Weights of a small sound classifier.
Model: 6.19M parameters, log mel input, arch transformer, norm layernorm.
Rows from block 6, named by matrix and row number. Rows with one number belong to one neuron. Each number is 200 + 40 x the weight over its row's rms, rounded and kept within 0 to 999. All counts start at 0. After the name is the row's rms in percent of the matrix's.
# fc1: MLP up (model.blocks.6.mlp.fc1.weight, 512x256), inputs 86-171
# fc2: MLP down (model.blocks.6.mlp.fc2.weight, 256x512, transposed), outputs 86-171
fc1.111,104,299,201,216,171,169,204,199,181,239,286,200,186,170,193,175,145,200,159,257,265,175,204,225,173,213,171,259,153,205,148,193,166,218,235,235,204,173,195,215,169,228,186,166,219,214,203,197,271,238,202,280,171,186,166,162,165,196,176,175,196,121,200,246,204,191,123,231,150,154,268,216,259,239,149,218,185,165,150,165,203,178,222,215,167,223,143
fc1.112,076,264,168,223,209,237,190,302,229,207,211,187,173,241,259,235,139,126,114,155,176,171,174,198,197,173,240,203,134,240,222,145,138,255,179,234,228,227,254,170,222,93,213,195,254,116,259,236,281,204,186,192,180,175,265,127,193,127,209,261,129,175,217,168,167,221,190,249,136,207,231,219,215,183,219,123,189,236,202,280,189,280,178,215,172,200,189
fc1.113,118,200,232,211,193,145,234,213,155,59,234,237,265,214,191,224,197,165,207,267,212,238,217,220,210,272,204,284,129,208,216,247,200,234,229,165,218,230,266,155,212,267,228,229,236,242,164,226,198,171,199,157,141,180,165,207,119,172,224,205,172,211,216,161,112,214,223,258,166,214,167,206,177,184,142,170,154,257,204,182,142,207,194,230,190,144,200
fc1.114,104,204,245,215,191,147,179,146,140,177,207,207,198,178,228,156,185,194,215,129,237,224,194,211,207,277,199,155,261,174,147,213,201,214,168,217,269,243,115,192,207,193,191,160,182,188,237,274,207,217,207,225,198,195,188,210,152,214,219,194,230,277,204,196,223,147,262,189,193,175,192,170,219,210,212,276,146,203,219,253,208,139,187,252,174,123,147
fc1.115,098,145,173,223,207,188,143,237,176,245,232,222,234,166,274,255,157,205,157,186,164,236,277,249,195,213,211,221,134,133,189,163,223,134,176,226,193,190,194,252,217,222,210,192,136,171,162,166,233,273,205,188,136,213,232,231,184,209,191,192,220,176,228,248,212,237,211,162,240,184,222,205,221,177,232,189,207,135,238,166,226,162,182,261,175,275,181
fc1.116,080,165,177,227,190,227,162,213,280,231,240,245,197,156,179,210,158,227,197,203,161,211,170,173,209,217,244,151,162,217,213,182,125,260,178,256,285,340,190,135,235,169,161,184,216,189,195,186,271,146,201,245,119,196,121,176,242,195,181,164,149,160,225,189,172,158,171,250,126,187,122,183,224,255,89,192,197,172,186,163,225,205,186,147,159,183,154
fc1.117,106,226,230,188,152,211,202,137,206,141,160,273,123,196,179,234,190,258,208,275,222,224,240,165,217,196,161,213,221,183,177,211,180,234,220,141,125,216,200,239,220,222,234,184,183,132,185,234,214,243,177,194,278,222,232,162,253,241,168,234,204,182,210,135,178,170,180,197,250,188,220,167,188,130,200,200,232,211,177,154,257,142,239,222,98,175,183
fc1.118,104,227,197,196,231,258,211,267,100,173,143,260,237,108,177,144,176,209,245,161,251,235,170,173,164,160,262,134,145,286,159,186,162,149,158,207,237,208,217,217,165,215,186,227,184,156,198,135,268,143,204,124,254,204,182,160,224,221,197,245,240,232,219,216,191,259,190,159,177,158,156,223,163,282,200,249,204,269,200,214,195,176,264,228,140,180,141
fc1.119,102,210,254,206,208,151,175,135,99,174,163,187,238,270,186,162,225,185,176,205,214,247,260,228,133,171,235,226,174,206,183,115,185,190,191,155,289,217,170,219,188,124,235,230,236,195,201,157,195,135,185,169,207,171,275,243,135,189,204,196,206,164,223,229,225,214,243,179,218,128,227,204,286,184,250,206,167,119,253,225,183,205,179,198,222,112,165
fc1.120,105,194,207,189,253,164,243,191,152,176,243,191,229,175,155,282,194,165,209,222,259,239,211,191,232,161,214,201,195,176,216,201,236,226,244,171,148,201,184,211,115,208,254,195,185,203,147,236,152,243,194,181,199,171,228,202,141,191,137,202,201,159,112,206,138,137,155,232,220,209,200,234,286,181,137,289,232,151,213,187,234,142,215,195,205,159,209
fc1.121,060,124,108,169,204,208,243,227,186,197,190,163,226,213,172,172,196,195,184,218,227,116,178,220,177,233,213,225,225,184,272,218,197,207,237,239,260,241,136,131,188,226,233,222,144,263,144,276,185,180,210,117,207,200,161,171,191,182,181,204,183,184,186,215,269,171,183,257,207,178,194,186,237,205,262,223,267,252,207,245,251,185,218,251,173,203,173
fc1.122,106,185,153,221,165,244,208,214,136,229,211,297,192,188,233,139,164,185,274,170,238,197,168,194,181,252,140,170,132,219,212,211,229,153,188,200,166,167,188,194,121,242,232,122,233,189,218,141,203,198,141,218,218,243,184,206,205,180,165,214,252,196,180,299,192,165,204,294,235,209,225,204,292,139,202,140,129,229,178,200,117,185,227,192,236,199,170
fc1.123,087,168,177,239,171,177,178,178,171,259,186,274,207,239,215,223,222,178,126,150,184,193,139,239,229,251,174,205,161,210,228,254,214,236,184,183,223,254,189,166,200,206,202,232,243,237,119,190,107,196,289,138,200,96,192,268,164,225,182,180,109,188,115,263,231,183,239,140,186,235,120,128,191,161,198,114,250,226,196,219,184,178,208,240,258,121,221
fc1.124,135,150,193,204,208,233,213,153,133,188,216,202,138,267,305,191,190,239,217,258,182,221,237,218,197,225,220,205,201,170,161,193,177,206,248,215,113,168,162,212,258,149,110,174,180,213,183,155,193,149,272,241,158,292,185,274,222,163,118,173,238,259,154,197,178,165,252,276,181,196,259,201,241,276,124,233,199,215,224,226,242,207,169,168,186,228,210
fc1.125,091,191,145,180,190,208,202,154,263,218,285,190,235,216,278,223,157,248,199,266,156,147,179,258,245,200,214,199,172,194,207,223,240,278,172,178,222,198,166,175,211,193,185,215,213,195,188,283,157,218,197,186,238,153,153,200,163,251,148,185,240,209,160,192,137,232,150,228,228,156,140,184,220,223,187,272,180,171,197,224,141,227,281,201,235,244,223
fc1.126,073,157,193,216,299,166,271,117,163,192,190,199,233,167,209,137,227,137,265,159,199,255,215,256,137,125,257,259,216,223,198,224,209,222,168,184,246,242,215,300,239,156,198,182,186,196,241,230,175,261,161,225,150,158,206,203,141,164,261,186,130,206,223,90,148,237,168,164,146,140,161,218,181,183,204,206,208,213,202,249,216,169,154,235,164,226,211
fc1.127,086,199,196,228,136,277,194,184,239,159,182,268,198,220,98,272,173,236,152,251,191,262,177,157,272,268,199,181,182,237,165,198,223,214,201,188,235,199,187,215,154,178,167,252,240,307,180,230,208,155,208,241,194,108,236,144,219,191,227,153,164,172,241,146,242,212,167,173,205,218,169,206,178,210,213,187,175,154,203,166,191,233,253,218,159,214,214
fc1.128,077,224,153,201,135,224,198,145,218,211,201,196,217,136,222,218,175,263,242,210,243,130,167,133,242,179,254,167,234,242,159,150,202,193,175,200,130,159,247,206,202,181,179,208,202,168,178,173,151,146,233,167,166,201,183,244,188,202,240,219,190,133,229,159,242,228,163,168,212,220,164,249,205,201,226,201,215,262,169,132,152,323,130,222,151,129,198
fc1.129,128,185,143,196,197,221,253,245,183,208,212,159,212,223,192,193,138,261,171,189,158,250,225,160,163,216,268,219,152,227,149,174,194,269,248,285,179,137,125,183,238,207,229,97,173,166,234,173,197,194,212,200,140,219,210,207,161,188,128,159,211,241,164,274,173,238,302,206,205,254,146,247,167,197,230,237,233,210,307,260,205,211,276,211,189,174,222
fc2.111,093,198,158,244,136,176,233,174,157,184,299,196,145,112,178,257,179,229,229,166,241,192,208,215,242,204,269,188,159,221,186,148,151,197,188,241,179,236,131,151,245,198,164,227,224,221,145,155,193,202,186,148,186,230,195,182,198,124,231,115,269,165,160,169,212,205,239,219,213,133,192,215,187,197,244,258,163,186,152,192,220,143,224,229,186,229,215
fc2.112,087,183,164,207,154,203,114,214,133,247,151,181,242,153,179,139,266,253,201,188,189,213,130,161,249,262,172,186,178,166,175,202,253,171,270,214,195,136,162,187,194,348,198,219,179,243,216,206,259,177,181,233,183,246,183,185,205,234,198,178,179,110,224,171,175,199,185,232,210,158,222,178,228,176,236,316,216,155,248,168,217,218,260,207,248,226,184
fc2.113,126,241,104,195,209,180,207,173,314,208,193,204,141,217,258,181,215,259,195,205,205,180,202,222,166,215,180,163,193,172,183,143,178,160,176,243,155,147,187,192,207,184,203,191,149,129,225,231,280,182,278,179,243,190,265,259,246,195,200,159,221,213,235,203,267,217,164,252,222,265,172,194,155,222,198,166,202,181,175,165,215,200,200,224,168,226,190
fc2.114,106,190,257,152,222,235,179,172,214,222,201,140,247,171,239,210,116,267,207,174,147,242,137,213,166,116,185,182,224,141,161,173,181,201,248,226,164,238,207,134,210,225,262,258,241,170,208,115,238,257,157,255,193,182,172,149,206,139,238,204,243,212,156,225,205,267,170,146,261,265,185,148,206,195,269,167,273,178,153,208,244,217,157,188,199,219,293
fc2.115,100,213,221,197,157,267,237,185,163,187,129,205,159,170,206,180,189,184,174,235,238,186,235,163,224,182,214,207,238,254,189,231,212,214,194,216,110,252,244,131,219,206,186,211,131,235,230,193,263,202,232,253,263,283,203,280,174,109,138,186,140,209,302,193,159,185,105,192,235,194,175,199,190,209,148,169,256,161,242,232,281,173,232,147,167,188,215
fc2.116,089,204,192,251,125,155,190,141,132,162,211,240,265,201,168,243,206,200,203,242,236,183,168,202,249,238,150,221,191,191,119,226,200,191,187,195,175,170,190,309,162,265,191,225,206,276,212,166,155,231,200,181,163,154,221,139,193,247,240,145,253,235,209,200,190,257,185,119,203,223,227,195,201,181,229,123,223,223,161,242,169,213,174,195,260,229,229
fc2.117,106,202,226,170,283,125,185,225,128,273,237,192,208,208,262,205,186,212,248,167,176,204,155,215,187,219,154,245,181,207,218,219,198,99,208,224,234,204,209,103,283,201,205,298,250,261,159,204,200,251,273,161,202,204,162,160,159,163,195,238,146,197,196,207,172,177,190,283,197,243,156,231,167,160,187,209,173,219,207,299,204,236,194,219,189,201,177
fc2.118,102,252,193,246,244,186,165,208,267,222,181,197,165,247,198,188,116,163,182,214,129,165,289,238,205,176,212,201,207,156,263,261,184,272,211,129,187,165,172,125,219,197,235,187,163,217,254,218,233,170,218,239,210,204,210,235,215,206,166,235,217,224,196,250,204,222,151,278,138,196,238,132,214,134,222,179,245,201,183,159,190,199,160,166,242,239,164
fc2.119,106,218,225,200,215,194,271,199,209,145,282,148,216,249,181,250,166,141,247,248,223,161,242,195,177,246,177,258,146,164,174,239,231,199,247,253,186,223,253,116,156,267,230,196,176,176,143,187,169,250,252,273,224,212,198,319,235,179,243,143,201,226,186,142,193,186,193,267,176,164,159,144,119,231,225,214,162,168,156,153,260,196,149,207,210,236,169
fc2.120,107,149,155,217,178,232,163,235,152,252,102,217,165,182,222,168,199,274,212,183,216,192,189,214,158,253,256,205,168,136,137,93,136,187,140,296,236,252,264,235,214,195,106,235,210,188,296,213,255,246,160,284,201,185,159,168,263,220,177,216,126,212,219,222,251,290,181,153,198,234,255,173,136,198,226,99,180,186,199,253,204,189,223,170,212,268,204
fc2.121,065,246,164,243,123,234,164,157,194,264,204,159,160,263,240,266,173,188,129,262,283,333,147,178,154,186,171,158,240,166,162,242,206,105,227,172,217,170,226,209,212,225,253,230,150,140,208,128,201,155,151,207,193,254,214,238,226,138,174,233,253,207,153,254,211,214,195,110,183,197,257,234,207,222,186,232,156,219,186,243,168,227,162,168,152,170,267
fc2.122,107,206,217,192,184,224,152,221,281,174,218,122,254,160,169,313,200,161,202,246,176,209,146,236,189,218,136,200,203,177,197,205,146,279,220,164,197,233,138,198,239,202,196,215,153,151,242,170,190,190,195,132,151,169,179,196,163,168,216,201,193,239,267,157,239,192,207,133,175,194,159,149,232,225,314,271,194,183,217,253,240,285,116,149,174,225,202
fc2.123,087,160,228,228,264,200,165,261,151,171,176,167,259,110,128,190,222,224,182,274,180,139,174,201,234,189,142,239,256,185,189,163,192,211,208,196,114,183,172,175,228,138,199,160,211,238,188,287,270,205,177,212,234,180,217,206,236,130,222,177,218,182,221,115,257,204,179,208,220,206,212,221,208,138,230,206,183,193,272,249,186,230,217,182,222,227,184
fc2.124,135,145,229,155,182,231,259,308,248,189,214,208,179,196,209,196,196,246,247,204,195,195,191,162,180,183,184,193,246,271,232,193,184,189,186,250,209,221,201,245,161,205,237,119,263,250,179,244,188,223,284,154,173,271,186,226,256,224,196,169,208,278,226,226,216,181,164,218,214,215,256,145,223,180,166,186,167,164,147,153,168,229,184,205,216,180,191
fc2.125,099,243,227,197,211,173,278,235,137,123,115,279,283,183,161,265,190,225,218,191,201,259,181,148,200,166,237,144,178,171,165,221,166,236,248,174,201,242,175,185,110,262,229,164,211,228,132,243,180,195,198,150,167,159,199,207,217,120,185,233,177,186,238,238,233,143,204,275,126,195,245,203,204,208,169,244,150,264,166,178,141,141,229,206,141,131,195
fc2.126,071,242,266,211,171,237,166,190,294,221,181,172,231,149,125,247,190,214,176,224,201,162,207,215,182,204,168,236,263,236,256,160,218,198,186,218,115,221,229,139,135,183,241,203,188,230,180,204,224,243,207,222,246,151,285,238,208,218,137,185,183,306,154,143,254,142,204,143,185,269,207,164,212,288,249,165,205,201,154,193,120,202,179,204,258,227,163
fc2.127,081,209,233,193,211,232,197,195,168,212,166,172,270,165,198,182,308,203,276,217,197,208,149,226,162,236,196,122,259,192,251,103,185,154,148,164,172,243,255,236,195,216,193,218,176,135,240,218,244,254,206,151,172,157,218,167,161,83,228,244,232,301,195,241,209,255,247,237,225,218,216,146,178,222,194,198,171,203,195,230,158,159,185,188,213,218,233
fc2.128,076,211,199,184,220,200,198,244,213,248,208,196,231,233,199,158,252,209,181,151,228,166,181,184,158,131,187,238,203,150,187,232,254,181,159,243,209,209,190,209,230,256,237,196,214,212,180,219,225,222,213,174,326,259,203,142,236,213,175,145,189,273,182,235,228,140,167,198,182,234,145,176,207,213,190,207,243,158,170,268,203,177,186,135,225,135,213
fc2.129,122,190,186,216,192,233,201,255,195,193,214,258,218,158,217,193,170,153,238,193,218,197,188,202,208,199,181,249,187,105,203,240,268,268,189,227,111,177,224,195,125,180,118,240,195,247,228,165,166,221,207,232,240,242,202,295,124,131,170,259,218,184,242,231,161,199,241,141,133,159,221,171,207,215,192,116,239,229,328,165,180,175,254,176,218,167,226